From a checkpoint of a small multi-label image tagger.
Model: 32-pixel images, arch vit, norm layernorm, layers 12, width 160.
Data: trained on scattered letters and digits in many colours, 195000 training examples, 8.8 epochs.
Rows from block 7 of a small multi-label image tagger, named by matrix and row number. Rows with one number belong to one neuron. Each number is 128 + 24 x the weight over its row's rms, rounded and kept within 0 to 255. All counts start at 0.
After each neuron's rows are labels from the 100 images, of 14976, where the neuron reaches its highest value: "strongest on" is what is common among them. Only what is clearly more common there than usual is listed. The data: scattered letters and digits in many colours. In brackets: how many of the 100.
# fc1: MLP up (model.blocks.7.mlp.fc1.weight, 960x160), inputs 80-119
# fc2: MLP down (model.blocks.7.mlp.fc2.weight, 160x960, transposed), outputs 80-119

fc1.560 [108  99 143  91 126  99 151 151 135 129 116 145 105 106 110 115 149 154 162 147 120 112 127 126 144 135 152 146 147 122 165 137 156 145 103 114 130 123 133 166]
fc2.560 [102  88 128  97 141  98  92  94 106 101 112  87  72 103 146 107 161 137 142  89 107 125 112  96 141 158 128 136 143 146 172  99 159 145 107 161 143 122 145 120]
strongest on: the character Q (48); the character O (29)

fc1.183 [ 96 139 157 112 115 144 137 119 179 123 122 117 136 104 133 132 107 192 115 132 156 117  96 104 126 140 118 116 129 123 123  96 128 107 100 136 124 131 134 130]
fc2.183 [159 135 148 126 141 117 134 111  63 136 126 123 182 124 102 119 133 148 149 143 105 133 149  94 119  86 113 140 119  95 143 155 153 128 167 144 153 122 118 131]
strongest on: the character U (69); the character V (38); count: six (35)

fc1.32 [ 93 150 101 111 139 130 118 162 157 115 126 133  78 113 179 133 102 135 169 114 130 114 103 129 153 115 141 141 111 155 106 124 111 110 119 131 128 139 130 131]
fc2.32 [142 142 202 108 150 162 111 130 136 140 135  90 194 139 129  87 117 128 141 117 121 109 143 103 114 123  88 139 153 134 163 119 140 129 143 143 142 125 139 107]
strongest on: the character V (26)

fc1.716 [118 120 148 101  81 104 159 141 107 134 105 111 139 160 181 163  92 180 125  75 168 139 118  97 156  98 111  93 104 116 104 131 110  99 160 110 162 128 151 129]
fc2.716 [109 146 164 113 161 138 104 124 152 112 111 140 141 159  74 106 143 114 150 143 116 124 108 142 137 150 120 128 153 134 131 113 116 111 129  97 132 120 153 156]
strongest on: the character C (87); largest: C (63)

fc1.591 [136  94 122 108 124 105 144 152 144 124 112 109 101 133 146 143 103 132 134  83 114 163 128  88 146 128  89 148 170 113 135 102 161 128 154 126 134 132 138 154]
fc2.591 [136 120 185 116 178 103 107 106  97 128 162  79  96 104 137 141  99 144  94  98 122 120  98 150 151 104 121 131 134 175 129  80 112 109  76 122 107 127 119 119]
strongest on: the character Z (87); largest: Z (44); the character 2 (27)

fc1.28 [ 93 129 151 116 120 142 134 158 152 101 126  75  74 141 166 144 118 173  88  99 139 119 101 115 130 132 126 125 128 141 130 146 100 132 110 165 125 117 128 147]
fc2.28 [126 127 118 113 146 158 151 138 123 154 120 122 190 120 140  85 114  81 151 144 115 111 127 129 120 131 140 112 126 153 134 123 141 130 140 105 115  90 114 126]
strongest on: the character Z (36); largest: Z (26)

fc1.161 [109  99 158 112 132 150 124 128 156 113 138 134  60 145 149 134  80 162 131 120 117 120 104 137 113 111 142 150 133 119 123 111 128  82 118 132 120 138 124 143]
fc2.161 [126 148  85 111 145 154 159 136 120 113 135  97 155 133  89 126 115 124 166 146 131 109  83 124 125 136 111 104 123 144 139 128 141 124  96 136 150  97 115 110]
strongest on: the character Z (38); largest: Z (29)

fc1.407 [125 130 153 123 140 125 184 118 149 109 142 136  66  83 101 155 126 136 109 119 113 108  99 132 138  99 148 107 120 163  77 119 132  87  81 105 159 139 136 125]
fc2.407 [124  99 123 152 148 126 106 147 143 132 148  98 130 140  62  97 134 147 161 130  99 132 127  99 117 131 108 144 162 134 119 144 130  98 114 127  62 117  95 171]
strongest on: the character K (37)

fc1.764 [143 115 151 150 102 132 166 157 105 141 135 137 104 139  98 140 154 143 133 126 137 122 172  77 126 122  94 112 121 136  79 164 114 142 161 143 173  94 155 140]
fc2.764 [126 102 103 125 136 175 118  96  91 117 121  97 131 109 135 103 110 167 151 123 147 111 101 149 120 121 151 128 126 187 156  96 112 134 114 145 113 153 142 112]
strongest on: the character 1 (34); largest: 1 (32)

fc1.252 [130 138 150 107  94 139 176 139  98 125  93  97 105 123 145 192 114 179 121  96 163 124 101  90 147  94  95 102 100 114 106 104 103 141 112 124 179 118 162 164]
fc2.252 [125 150 158 125 146 138 121 122 149 132  95 145 135 141  84 142 116 120 112 133 144 132 117 147 116 152 107 131 128 124  94 103 109 131 134  93 112 133 151 119]
strongest on: the character C (90); largest: C (54)

fc1.79 [159 166  92 146  97 131 168 177 130 115 103 154 103 123  88 114 164 144 130 158 158 134 116 141 146 132 170 129 111 114 103 148 112 165  99 124 155 156 153 136]
fc2.79 [110 123 132 106 125 172 106  95 102 133 105 130 172 120 143 162  92 129 162 102 153 137 143 139  93 130 147 121 110 124 126 105 110 136 142  95 139 170 157 119]
strongest on: the character W (55); the character H (35)

fc1.53 [135 141  78 111 102  89 176 121 116  86  91 155 116 128 133 113 140 168 156 126 149  97 120 137 184 123 163 131 117 164 144 105 131 139 120 116 150 142 161 111]
fc2.53 [116 105 140 121 132 167  99  90  93 104 116 148 147 132 146 111 143 122 149 128 140 102 118 133 120 152 166 150 134 165 137 113 137 127 120 135 130 151 160  89]
strongest on: the character D (54); white (40); the character 0 (29); the character 6 (26)

fc1.25 [162 159  71 146 112 115 169 168 131 129  98 162 110 124 101 105 154 161 133 156 155 124 106 144 161 131 175 134 121 138 122 141 125 156  99 127 152 143 156 121]
fc2.25 [108 124 133  95 124 169  82 117 114 133 115 141 175 132 148 142  97 122 166  96 153 130 136 133 125 137 153 119 109 108 121 117 107 135 138  73 145 170 162 133]
strongest on: the character W (71); the character U (29)

fc1.478 [148 133 150 101 121 132 129 152 139  95 105  96  92 151 142 186  82 143 123  95 136 128  96  86 151 111  75 106 135 121  82 105 130 119 120 126 149 141 150 144]
fc2.478 [102 171 171 145 167 150 109 115 142 151 130 122 139 133  96 100 103 124 117 122  99 176 106 128 132 140 119 146 170 160 113 101 130 122  93 124 128 125 117 138]
strongest on: the character C (100); largest: C (30)

fc1.192 [161 136 106 106 102  81 159 103 120 110  83 124  91 132 121 112 122 146 156 130 176  98 119 130 168 131 161 129 113 170 139 106 132 117 138 134 162 125 159 107]
fc2.192 [125 131 116 127 162 120 114 103  98  86 104 171 136 139 128 113 161 107 132 147 113 106 144 162 132 149 179 158 161 161 128 122 156  99 118 129 144 148 145 101]
strongest on: the character D (44); white (41); the character 6 (32)

fc1.455 [146 109 126 136 146 105 152 156 141  94 121 165 120 147 123 125 138 117  95 148 121  98 107 128 130 137 159 131 126 148 151 163 188 116 113 122 127 122 132 129]
fc2.455 [113 125  84 107 114 153 142  86 152 119 122  89  98 130 122 146 113 158 160 108 139 166  95 142 126 117 122 135 121 118 158 112 102 137 107 110 110 134 159 117]
strongest on: the character Q (33)

fc1.145 [111 122 132 122 132  84 135 150 123 117 129 102  91 130 134 148 117  93 142 125 119 138 132 121 123 119 149 116 110 113 122 134 131 106 142  94 125 157 120 137]
fc2.145 [160 142 187 136 119 178 156 109 187 140 130  97 178 130 111 114 100 133 120 136 154  90 129 146 103 157 130 146 134 138 173 112 151 110 126 138 124 108 114  89]
strongest on: the character M (25)

fc1.148 [148 138 126 140  90  89 182 175 122 171 115 123 127 154 142 112 137 161 166  85 159 153 178  97 158  86  87 132 129 127 129 139 113 159 158 134 168 138 173 146]
fc2.148 [124 103 113 121 152 152 109 105  85  92 139 127 135 155 118 158 108 156 129 142 119  72 133 140 116  82 118 109 120 168 116 103  94 139 107 124 114 132 165 112]
strongest on: the character 2 (67); largest: 2 (56); the character 3 (31)

fc1.639 [112 139 121 117  98 115 182 153 121 133  88 129 136 132 135 174  96 129 143 106 159 133 113 121 166  97  96 111 104 111  81 106 109 135 127 100 176 121 173 189]
fc2.639 [127 177 147 122 138 141 109 107 110 126 115 163 146 141  95 142 130 158 155 162 140 118 149 153  65 148 133 114 112 130 136 107  97 103 163 119 128 105 155 124]
strongest on: the character C (96); largest: C (45)

fc1.603 [146 109  92 138 105 110 158 140 119 122  73 125 149 154 126 167 138 135 183 126 149  86 135 111 128 122 121 112 115 146 120 124 125 146 162 116 170 113 160 119]
fc2.603 [114 145 136 144 151 162  93 115  90  97 117 159 156 139  79 105 155 137 149 202 118 111 146 132 107 127 143 155 161 146 131 144 132  99 118 136 126 122 145 146]
strongest on: the character K (53); largest: K (39)

fc1.761 [ 97 138 130 131 139 167 131 136 143  91 122 102 101  91 156 105 139 190 131 131 130 100  65 119 151 136 137 129 136 150 117 117 121 130 102 155 119 122 137 138]
fc2.761 [147 109 169 103 138 143 104 127  96 143 144 110 189 119 108 120  90 152 156 133 116 132 171  82 159  92  86 132 118 116 140 142 129 144 172 127 150 160 128 130]
strongest on: the character U (78); yellow (42); the character V (27)

fc1.629 [135 109 154 108 126 155 166 139 106 134 105 100 120  80 162 193  91 140 137 102 145 103  99 108 126  99  94  93 100 127  96 118 100 120 110 105 156 121 141 149]
fc2.629 [127 157 170 131 141 105 157 123 106 146  91 133 129 162  96 141  69 154 123 112 134 159 126 165 137 120 117  88 100 134 112  79 108 118 135  88 149 119 168 138]
strongest on: the character C (69); count: six (35); largest: C (25)

fc1.82 [ 89  89 116 140 124  96 145 165 132 118 126 115 143 140 106 150 137 145 153 110 113 100 129  86 134  92  94 111 147 135 118 125 151  85 145 119 134  96 134 143]
fc2.82 [111 131 105 172 150 148  84 117 132 127 123 144 148 156 149 166 177 103 118 148 102 105 123 136  64 137 135 131 162 169 100 134 135  94 135 153 126 110 135 111]
strongest on: the character 1 (37); the character I (29); the character T (28)

fc1.704 [151  99  98 118 144 120 145 121 124 118 125 129 118 159  74 115  86 154 132 120 123 110 109 118 118 108 107  86  96 140 128 131 107  89 138 107 137 155 132 114]
fc2.704 [111 144 137 136 108 127 106 109 145 139 149 121 138  81 183 139 149  68 120 110 152 156 118 137 118 158 135 168 151 121 125 130 154 149 134 121 118 105 104 120]
strongest on: the character X (35); the character K (26)

fc1.165 [135 142 128 134 102 104 126 158  82 103  94  98 118 135 132 162 134 147 125  89 133 138 118  65 171 120  94 132 138 138 116 125 125 128 142 142 131 112 136 154]
fc2.165 [133 107  86 132  98 153  50 170 158 126 115 133 113 143 125 114 155  92 136 133 119 131 110 124 126 133 165 138 134 107 131 146 157 107 149 126 127 111 162 127]
strongest on: the character T (72); largest: T (61)

fc1.720 [133 112  92 127  69 137  92 147 189 140  95 136 151 171 149 133 117 149 151 153 155 125 155 112 118 145 117 124 105 104 158 155 131 172 166 153 109 107 122 155]
fc2.720 [ 98 111 137 123 176 116 218 127  98  81 149 156 133 118  78 133 121 125 109 132 116 121 103 156 122 110 154 108 139 127 110 132 116  97 127  92 195 155 189  99]
strongest on: count: six (47); the character 4 (46); white (40); the character 5 (28)

fc1.751 [140 104 131 116 129 127 114 129  96 100 110 125 158 159 122 169 126 143 171  92 115 154 191 109 137 117  92 120 159 113 112 114 113 110 183  99 142 152 132 113]
fc2.751 [114 146 133  96 129 111 146 133 122 128 149 104 146 113 139 128 110 181 139  85 128 173 120 127 144 101 120  94 108 137 164  69 109 147  85  98 136 169 127 148]
strongest on: the character 1 (30); the character 7 (28); the character L (27)

fc1.750 [107  79 116  82 128  96 137 100  99  81 121 142 120  86  75 139 128 120 138 140 142 129  94 137 128 142 164 106 118 106 139 114 125 124  93  93 132 157 135 146]
fc2.750 [125 105 138 150 102 164 105 108  96 134  87 119 141 157 149 150  93 117 121 128 149 158 179 124 104 131 131 149 130 151 116 113 142 115 152 151 150 129 170 120]
strongest on: the character M (39); the character W (32); largest: M (30); the character N (25)

fc1.700 [154 167  91 164 144 157 155 161 104 174 114 144 154 142 143 154 139 136 138 112 140 119  95 114 115 121 102 113  81 122  67 156  77 111 155 138 138 110 148 131]
fc2.700 [152 101 133 115 107 119 127 126  98 139 106  98 121  93 116 117 137 154 160 130 114 136 150  80 113 122 125 157 150 146 181 119 154 124 132 163 146 126 148 117]
strongest on: the character X (62); the character Z (25)

fc1.212 [126 106  68 126  71 132 100 159 192 122  92 156 142 173 135 126 134 159 162 158 127 144 157 112 144 124 135 132 139  96 156 148 135 186 168 130 120 120 131 147]
fc2.212 [ 94  97 135 105 155 137 197 145  99  99 130 162 141 131  99 153 105 108 152 129 128 109 121 151 120 118 138  90 118 126 112 130 102 111 187  80 184 137 180 105]
strongest on: count: six (39); the character 4 (34); the character S (25); the character W (25)

fc1.644 [ 93 168 113 131 143 114 123 147 130 132 130 104 108  91 144 136 127 117 147 119 149 123 114 125 151 112 141 125 101 137 112 148  98 100 127 127 134 138 119 136]
fc2.644 [159 116 212 123 128 148 118 154 158 143 137 111 192 140 148  84 141 140 127 153 132 109 159 121 119 132 121 154 161 141 150 116 140 138 154 146 123 141 132 109]
strongest on: the character V (58); the character Y (30)

fc1.155 [134 110  89 106  91  50 148 125 124 107  76 128 130 187 149 124 130 125 156  86 155 130 117 120 184 156 134 114 106 159 145 111 136 101 183 102 175  92 180 119]
fc2.155 [123 161  96 128 119 144 131 128 113 121  90 144  72 144 126 105 186 131 174 159 123 123 136 149 147 131 170 162 140 114 138 142 141 127 104 137 151 146 175 120]
strongest on: the character Q (37); the character O (32); largest: Q (26); largest: O (25)

fc1.581 [132 137 136  98  90  93 114 142  89  78 114  93 130 104  80 153 143 153 175 125 144 110 107  65 168 111 111 119 113 128 141 114 132 125 122 133 124 102 127 151]
fc2.581 [179 130  87 168 122 145 142 164 158 158 128 144 126 178 127 130 120 147 108 128 127 111 114 156 103  96 105 118  96 101 106 171  94 164 138 119  97 118 142  85]
strongest on: the character C (34)

fc1.648 [144 117 158 135 114 137 177 133 141 169 104 187 124 112 168 113 154 144 100 153 126  94 143 129 133 112 137 126 141 125  93 142 116 192 102 121 135 144 154 149]
fc2.648 [136 126 121 167 141 138 116 139 149 137 113 134 166 142  77 141 109 125 121 133 120 133 150 120  81 137 133 164 145 118 120 149 133 108 146 141 112 108 122 129]
strongest on: the character K (77); largest: K (29)

fc1.465 [152 132  97 137 139 127 143 116 116 115 118 151 142 148  85 136  93 144 154 119 146 103 115 138 121  94 114 115 104 120 120 138  93 120 153 119 121 164 138 107]
fc2.465 [ 97 135 142 137 123 128 104 124 131 152 133 114 103 111 154  84 139 104 114  90 140 172 132 106 156 161 135 167 159 146 149 131 146 109 135 151 133  84 125 116]
strongest on: the character X (43); count: one (40); largest: X (34); the character N (25)

fc1.283 [109 122 199 115 146 148 134 105 161 139 136  73  68 155 166 163 155 121 158 139 123 112 166 146 101 151 128 122 119 107 140 125 147  61 158 139 125 140 121 145]
fc2.283 [130  87  89 115 114 159 148 131 123 108 129 143 144  96  44  91 112 161 129 147 125 149  93 121 109 141 121 120 127 147 162 144 170 110 132 161 111  94 168 141]
strongest on: the character A (36)

fc1.68 [102 118 164 103 138 125 124 111 166 139 126 129  71 123 129 156 106 147 138 119 130 138 137 157 114 142 146 150 129 121 134 100 139  70 119 131 121 138 126 128]
fc2.68 [143 144 104 118 139 161 157 100 131 135 104 128 148  97  51 115 149 134 134 129 140 132  99 130 100 132 107 113 133 153 150 139 144 119 100 129 132 108 137 104]
strongest on: the character A (33); the character F (25)

fc1.729 [143 155 107 127 106 102 154 170 113 136  92 120  99 135 156 157 120 140 130  87 146 107 108  77 188  98  97 117 126 158 105 120 128 134 127 135 147 113 163 134]
fc2.729 [117 154 140 103 116 162 118 140 140 140 101 126 107 131 107  97 160 134 150 143 111 168 123  92 124 146 123 145 139 104 148 119 139 117 123 152 136 104 151 139]
strongest on: the character E (86); the character F (25)

fc1.380 [125  84 158  88  83 146 149 134 112 125 119 109 137 110 142 195 120 162 152  76 136 166 160  83 120 114 108 103 139 106 122 111 158 103 177  77 162 134 145 122]
fc2.380 [126 148 162 109 138 172  83 102 128  99 116 119 122  92 119 134 148 130 154 121 123 129 105 133 131 137 126 142 138 149 150 101 118 153  91 117 101 153 135 139]
strongest on: the character 2 (67); largest: 2 (28)

fc1.680 [ 97  72 147 114 104  81 149 126 169 138  77 135 114 101 149 145 150 103 100 135 142 124 136  93 126 167 142 126 124 158 128 106 177  98 110 131 169  99 192 131]
fc2.680 [106 202 120  93 126 114 120 158 130 134 132 176  99 125 144 123 152 112 127 131 150 130 151 126 100 129 127 110 113 137 142 191 120 113 100 109 125 152 140 153]
strongest on: the character O (48); largest: O (45); the character Q (33); the character G (30)

fc1.490 [103 139 113 148 121  76 137 155 142 129 124 130 156 166 132 136 131 148 146 105 118 112 124  71 168  92  76 121 136 164 124 126 128 117 138 138 128  66 128 155]
fc2.490 [122 136 109 179 149  84 138 139 182 127 148 125 128 129 121 159 188 119 101 134  88 121 118 120  81 119 109 133 148 140  87 131 119 121 125 129 119 109  87 111]
strongest on: the character 1 (34); the character I (30); the character T (30)

fc1.537 [133 115 122 125  93 148 104 137 184 137 109 112 127 113 118 152  97 133 106 144 163 158 111 109 116 122 113 118 135 118 138 129 153 168 108 125 131 129 130 121]
fc2.537 [145 118 113 152 159  94 142 122 105 125 151 118  90 162 134  97 139 153 104 109  98 129 112 153 117 116 140 101 113 180 122  93 133  88 141 140 125  96 141  82]
strongest on: the character U (37); the character H (34); the character N (25)

fc1.296 [ 64 112 148 116 129 123 142 157 174  95 132 147  51 147 155 129 135 160 143 137 121 112 118 128 119 136 145 128 124 124 132 120 152  67 139 142 123 134 122 180]
fc2.296 [156 132 106 102 135 186 161 105 157 127 133 100 163 127  85 102 113 126 132 150 127 121  91 141  93 127 115 117 133 133 138 118 142 111 136 139 112 116 116  69]
strongest on: the character Z (32)

fc1.208 [139 146  91 110 105  88 185 130 121  97  86 148 114 125 115 110 155 174 165 129 151  98 115 138 183 123 169 127 122 151 150 108 130 133 119 111 151 146 166 115]
fc2.208 [125 105 130 128 150 162  91  92  98 104 112 140 142 147 140 102 156 113 149 130 124 108 118 125 103 151 160 164 144 143 134 121 145 143 112 140 125 153 150  99]
strongest on: the character D (71)

fc1.602 [171 102 141 116  95  99 156 167 107 145 122 135 134 136 108 121 149 160 127 110 141 126 127  89 150  97  77  93 113 103  80 141  94 141 132 114 140 116 128 152]
fc2.602 [110 149 102 160 133 179 148 147 115 136 138 122 147 178 169  74 155 158 133 117 131 169 118 125  98 116 144 132 126 148 128 130 123 125 107 151 148 142 137 115]
strongest on: the character 1 (53); the character 7 (26)

fc1.397 [122 130 161 105 111 136 174 144 103 135 106  94 101 100 158 189 105 174 119  97 148 123 104  82 147  88  94  93 104 122 112 107 106 141 108 120 169 112 147 161]
fc2.397 [134 141 152 144 139 137 139 128 136 143  93 159 134 152  91 135  91 130 117 121 139 145 118 168 135 139 128 125 124 116  88 113  93 133 142  91 121 135 143 118]
strongest on: the character C (96); largest: C (58)

fc1.337 [130 114 173  99 117 106 131 133 129 121  98 147 106 110  93 112 168 146 156 152 137 120 132 121 156 151 144 143 158 150 140 110 155 114 104 113 152 107 153 154]
fc2.337 [116 115 146 113 177  92 116  97 125  90 103  61  82  94 117 118 159 133 118 110  81 133 102 104 108 144 125 157 167 153 162  94 160 117 104 159 139  94 135 128]
strongest on: the character O (62); largest: O (42); the character Q (41)

fc1.348 [131  98 124 155 132 162 159 155 154 114 126 135 116 126 150 101 147 161 107 152 102 112  81 127 146 157 145 117 147 170 131 130 176 154 129 145 124 111 134 126]
fc2.348 [115  93 113  91 148 130 121  98 101 125 153  91 111 122 108 141 109 155 156 111 124 128 141  99 160  97 114 129 118 119 142 136  93 117 145 113 121 135 118 129]
strongest on: count: six (39); the character Q (37); the character O (37)

fc1.233 [ 68 114 158 122 142 133 133 144 160 120 135 114  41 131 144 148 138 157 143 121 137 122 122 148 107 147 150 121 127 131 125 115 174  48 125 141 115 141 112 178]
fc2.233 [166 119  98  90 138 178 154 100 125 141 127 107 156 118  55  92 121 156 133 143 121 140 106 134  97 120 117 122 134 136 163 136 153 123 134 132 124 129 135  84]
strongest on: the character A (31)

fc1.633 [144 125  75 134 102 141 203 177 131 147 105 156 114 139 164 122 159 161 122 116 140 123 109 130 135 127 144  99  90 114  96 138  97 163 154 113 149 142 150 122]
fc2.633 [132 166 116 124 153 160 116  97 117 100  95 152 167 151 123 120 186 123 153 190 111  91 139 165 118 143 165 149 145 110 143  89 131 175 101 129  87 149 145 121]
strongest on: the character E (65); the character F (42)

fc1.254 [120 135 156  95  93 126 173 134 112 121  88 117 112 121 157 185 130 157 124 123 155 108 116 101 141 112 116 107 105 111 102 112 120 147 118 116 181 122 167 154]
fc2.254 [138 152 140 132 138 167 117 127 154 134  83 142 147 148  98 159 108 140 127 127 142 139 113 142  76 140  96 118 122 108  96  94 105 143 123 101 136 143 163 121]
strongest on: the character E (58); count: six (39); the character C (29); the character F (26)

fc1.59 [ 74 129 147 120 137 134 129 137 141 108 127 110  51 140 156 131 118 145 137 116 145 127 116 120 128 129 128 125 128 142 114 124 125  78 108 136 130 146 124 160]
fc2.59 [151 136 147 112 153 165 152 137 143 156 138 102 192 114  87 101 119 143 139 150 129 104 149 135 109 142 116 126 130 142 161 125 150 121 150 133 119 113  97  91]
strongest on: the character A (32)

fc1.106 [ 98 137 140 105 125 145 107 136 181 119 129 109  41 129 147 158  69 153 148 106 139 125 125 121 120 102 140 143 114 125 123 125 111  88 129 121 121 144 125 143]
fc2.106 [129 172 156 113 163 137 137 124 117 120 130  97 183 124 110  98 130 105 150 137 113  99 118 128 101 134  94 121 133 147 145 112 158 130 119 151 144 106 113 110]
strongest on: the character M (27)

fc1.238 [154 152 123 144  94  86 182 162 136 160 116 144 134 155 120 122 143 132 167 112 161 145 171  97 136 104  78 140 124 138 102 149 126 136 145 140 186 125 183 141]
fc2.238 [120 107 110  95 167 165 115  92  86  92 115 137 126 122  92 152 105 146 144 150 118  91 131 157 104 113 127 120 122 128 130  99  92 129 116 107 114 150 149 117]
strongest on: the character 2 (84); largest: 2 (67)

fc1.631 [126 144 142 158 103 147 146 123 123 147 104 182 142 144 116 124 150  97 154 147 166 111 146 138 122 157 137 167 142 121  94 153 100 148 149 140 135 144 159 132]
fc2.631 [142  92 143 134 152  89 113 150 158 156 114 121 130 102  99 115 101 132  93 100 117 146 117 100 136 143 110 151 152 143 120 108 157  91 113 131 135  98 123 142]
strongest on: the character K (52); largest: K (41); the character N (33); largest: N (25)

fc1.211 [139 124 112 120 107 105 197 178 137 161 111 135 135 161 151 111 150 170 111 103 127 163 145  90 140  98  72  96 122  95 109 141 109 157 158 113 144 141 148 138]
fc2.211 [103 111  92 163 142 155 115 100 116  97 120 128 151 180 181 125 141 143  85 126 119 161 112 141 108 114 164 117 131 151 115 124 141 155  81 139 149 159 143  97]
strongest on: the character 1 (29); the character T (26); the character 7 (25)

fc1.131 [120 105 153 105 137 130 116  77 133 156 137 127  94 120 115 141  96 129 138 114 114 143 135 155  96 107 142 146 135 106 135  91 132  62 105 117 122 132 119 110]
fc2.131 [142 141  84 132 151 138 144 144 108  98 101 129 137 116  48 146 113 145 150 159 128 126  83 124  93 131 108 121 126 138 150 133 146 122 107 156 141 123 143 150]
strongest on: the character A (35); the character M (29)

fc1.492 [142 122 108 162 110 145  95 137 161 126 117 184 113 170 102 133 127  80 153 173 134 103 152 152 142 124 136 123 160 111  85 154 110 153 134 126 131 146 148 131]
fc2.492 [124 104 121 142 142 128 111 125 119 152  81 157 151 136 115 131  54 108 111 103 135 161 143 135 120 164 148 120 124 153 122 112 146  78 164 128 152 108 152 123]
strongest on: the character M (60); the character W (29)

fc1.147 [147 119 169 150 114 127 189 159  93 159 144 117 125 116  88 113 134 147 140 104 145 137 143  88 145  98  97 124 128 130  89 160  97 125 153 140 162 124 149 149]
fc2.147 [119 154 125 141 129 174 146 106 102 125 131 113 107 132 160 104 140 151 120 155 142 114 124 162  96 108 156 122 108 168 134 105 109 138  83 158 110 142 134 113]
strongest on: the character 2 (43); the character 7 (38)

fc1.693 [147 105 191  73 118 141 179  91  84  76  78 105  92 115 130 131 104 129 134  97 172 157 115 125 137 124  97 105 120  84 134 110 100 131 140  75 156 131 158 133]
fc2.693 [116 161 161 116 173 107  85 101 136 104  89 109 137 117 109 113 145  99 139 139  91 122 157 103 121 166  96 176 178 101 132  97 144 102 124 133 105 105  90 148]
strongest on: the character 2 (58); the character Z (40); largest: 2 (36)

fc1.164 [118 114 109 121  80  49 153 125 134 120  82 134 156 135 123 156 102 155 136 100 177 125 119 109 184 112 132 116 114 169 144 103 140 112 143 112 166  88 185 139]
fc2.164 [110 149  97 102 140 164 139  91 105  97 130 170 101 123 116 133 175 113 183 178 115 122 138 140  73 144 155 136 131 108 136 138 151 143  93 122 139 150 147 130]
strongest on: the character O (66); largest: O (62)

fc1.476 [144 116 139 109  98  89 163 174 119 154 110 131 145 148 136 126 158 157 135 123 142 147 184  89 116 122  69 104 127  96 126 154 117 133 168 128 145 129 140 154]
fc2.476 [ 90  94 116 126 148 159 162 121 122 102  95 152 162 168 162 112 129 144 106 119 117 171  97 123 120 138 144 105 125 143 118 129 140 133  95 116 189 155 172  91]
strongest on: the character 2 (77); largest: 2 (45)

fc1.307 [156  90  90 141  69  84 161 157 130 174  91 129 156 163 160 142 100 156 152  93 150 143 171  88 138 107  93 131 144 124 139 130 131 147 178 126 151 121 165 145]
fc2.307 [135  93 138 130 148 147  84 104 121 101 116 126 137 153 119 147  79 133 128 115 116 118 117 122 113 114  86 132 137 160 136  79 111 120 141 148 122 123 155  86]
strongest on: the character T (49); largest: T (44); the character 1 (29); the character J (25)

fc1.683 [135 119 127 109 101 113 131 123  65 125 115 110 160 128 127 177 108 153 135  54 154 162 111 106 118 101  79  80 109 115 127 104 110 101 170  90 158 132 140 120]
fc2.683 [150 131 150 136 132 131 122 113 150 115  91 171 131 156 111 110 119  90 141 148 157  46 121 152 160 134 147 122 118 175  94 139 106 114 143 102  89  99 149 147]
strongest on: the character D (48); largest: D (46)

fc1.259 [120 115 113 112  89 154 140 112 125 105  80 131  78 142 159 156 130 109 174 133 161  94 161 122 124 175 133 126 115 152 130 118 149 135 152 141 178 118 177 131]
fc2.259 [109 138 142 118 114 169 116 161 145 119 112 127 107  97 129 109 162 116 150 148 143 132 143 133 117 156 161 164 148  98 129 146 143 131  99 140 136 165 152 173]
strongest on: the character E (62); the character P (39)

fc1.39 [148 137 130 137  92  97 172 164 119 156 122 132 121 145 124 112 150 151 172 106 151 149 186  94 144  99  94 139 135 130 127 154 115 155 154 139 170 134 168 151]
fc2.39 [119 113 116 119 139 170 121 103  73 102 112 121 137 147 123 165 110 157 142 142 134  82 134 154 106  88 131 108 102 153 122 107  93 127 110 120 126 142 173 110]
strongest on: the character 2 (61); largest: 2 (50); the character 3 (34)